A small image denoising model, trained from scratch: depths [18], 18900 steps.
Rows from block 10 of a small image denoising model, named by matrix and row number. Rows with one number belong to one channel. Each number is 500 + 40 x the weight over its row's rms, rounded and kept within 0 to 999. All counts start at 0. Numbers have three digits each.
After each channel's rows are labels from the 100 images, of 14976, where the channel reaches its highest value: "responds to" is what is common among them. Only what is clearly more common there than usual is listed. The data: histories of elementary cellular automata, time running down. In brackets: how many of the 100.
# convs0: first 3x3 conv (model.blocks.10.convs.0.weight, 48x48x3x3, each kernel summed), inputs 0-47
# convs1: second 3x3 conv (model.blocks.10.convs.1.weight, 48x48x3x3, transposed, each kernel summed), outputs 0-47

convs0.9:479531458441468530498444488507480494458505446499548408486461470531466564468530553497472510503520453468537527602587533515453473534542545511488463
convs1.9:507484435501459498514487495516500545538503498457424522519555551452495472488528524493503523496488392486482491442402453457565581427488505478472489
responds to: 110 turns on (91); 100 turns on (81); rule: rule 89 (33)

convs0.32:523544437442456561478492453550505543439493497477566462526592506537504473492552474485460516515465426536552454489580488524455508495475519509473445
convs1.32:402438589483515557524526492423465514500495521526521502495410452441477520480473470513449578504488584474448532494498520513489468504510501471531524
responds to: 000 turns on (79)

convs0.21:540497493492449522474535516530472446496456529406547488497551530521532495478545410486450522525501485521496477584506534561463508473540564415439497
convs1.21:534482497499521438456558488552501482502425460451545536485517449519516397576456443463524454512522491536532521507565519504513488542443467551506554
responds to: 010 turns on (80); 101 turns on (77); rule: rule 45 (31)

convs0.20:434513473484547547524439518525537494476488527489550502433454471512501455521553474481514576524513517468498456549482539459495481547525516543502355
convs1.20:549526560565523490480421446504475512537538535578417500464492482483530514465482491512519503516461520540440522538491438515484483514447508375500494
responds to: 100 turns on (99); 001 turns on (92); rule: rule 26 (26)

convs0.47:453491487503539504503598529508495490508513396375525549493458482498527470477561486473550544523502447511514538528480509473511505446532490499437563
convs1.47:472498460499467486489545460497540547505495371384505534497506451493524542544461476546488492507519427482470462425529467506546549490509480524524472
responds to: 100 turns on (77)

convs0.31:487497467492523485513426481532510470534482538541491482430507535464530469373531464469416509496532549458577468541574501541525494502494548465495475
convs1.31:553457488477435508530513489458498510535481560550485472462527540500459494486524563421517528473500495641523461545495468495460467501446530433469490
responds to: 110 turns on (92); rule: rule 210 (33)

convs0.33:575465484471430438511448556526470485530467484464532549440460506499471499529548470502544576510495471582478558536437505481483480496546534510459566
convs1.33:489614498493506499460473544470486485456577497452479489454519433533497570461471488494538503464501481467496522536541453602476479489545497577486547
responds to: 001 turns on (93)

convs0.22:419488502488465525515580533531523544450444548492530505561484502503484499460479469583522534525490424493466544507465453487504430554519562493433548
convs1.22:498517522561486453491495473493571483580547554455446473480485421521529527436496572452472535492490507563519478575534473488483487470548519543574491
responds to: 001 turns on (92); 100 turns on (83); rule: rule 210 (27)

convs0.25:490523461436455465500499506461460492496443566603503478509510513449515551441500486395508489506524571501510468516512491528567571548495483436483509
convs1.25:502468535502533481559420549497521482479599455416473491559453462474501531504492503511540529519448447434519492496473456545491454496428572518512517
responds to: 000 turns on (96); 110 turns on (77)

convs0.36:446525500430459575538422544482486523550460515531474501557498427497494478485573476526489562537518513451467485515466527552545485471530524425452541
convs1.36:505536572488480508496420564484509516482514508521419528516496522511483493507521500551472527483492527399481530473518449596505479499529459593520583
responds to: 000 turns on (84); 111 turns on (79); rule: rule 149 (31)

convs0.26:522523413476506514456591520496495495572505427505443486520537484493465480544543538509490535535506515496499542576489412488422505480538543505427516
convs1.26:459480578507508472536418430502495458504539583465470503498496586483520518431499505538539493504502462439487476444437541434498544535501507473492446
responds to: 001 turns on (95); rule: rule 75 (40)

convs0.43:518506518513450511511425479477442554499522589608458523505527521479483480443487491459421500496525556465563463443565481535501489538460522527482518
convs1.43:535468459523576477464472439533499507491497437423485476463488446462530561469499518539509487497473444398485527501444510459537578441544479525528504
responds to: 110 turns on (81)

convs0.7:566521465482476574512402490475463445512471505546587530474530516554487514575519449464480489511568539484499446520444424495520472521497537494510525
convs1.7:485560486586496452585441550450487533520434525513503558494545526513538524533581496485561521480529546484541493498563465462456517496479461485548461
responds to: 000 turns on (96); 010 turns on (89); rule: rule 101 (28)

convs0.8:524535500464436505462440478500475540516496481630497468484482510457519473542561542506482551481504496374480475538464457506526562506544472501508498
convs1.8:440520483484557499501582531480471524515520515442569469493504479515493526570503466486488492494591506660524490545509516523503456542491498510507490
responds to: 000 turns on (79)

convs0.15:491476548448539560458565441434503530482519401428528489509527521520470560557551529514482513516463461495515516420553469514525503498513477446450518
convs1.15:476560534495465455533440541487489484497468600602479493545511491526511464423473515475585503484479543486501562520469507530467468515460535533528566
responds to: 000 turns on (77)

convs0.10:505559473465440518466509526471454485480460487542465502557534470509501533484491506478455512515560536457516472649455527451534524527525542444441471
convs1.10:526506499533516550417515511524531517452512496674496496484525472530498468555527505459522529505492542509544538593509541514510470479545511497491519
responds to: 000 turns on (100); 111 turns on (77)

convs0.1:540517419557565552514501519516484486489464576559510521457455506523555471456510469451490434486549516502521461565382543541503492484494503504468500
convs1.1:385527600440483497468549506505497504543546466534442457500493541518452534492500520536417553514511504571470503511533482440557513477485486527526501
responds to: 101 turns on (94); 011 turns on (79)

convs0.46:493503491486508522478485520465455505504438560544507519523575483458487479385499458469461525505537520415569549571555512549502489547487530477454454
convs1.46:570509479519540534430432483493572540501454453551467529512516496469481429487512578442478444501497527486541468570486509477432450513519513556455521
responds to: 000 turns on (93); 111 turns on (89); rule: rule 135 (25)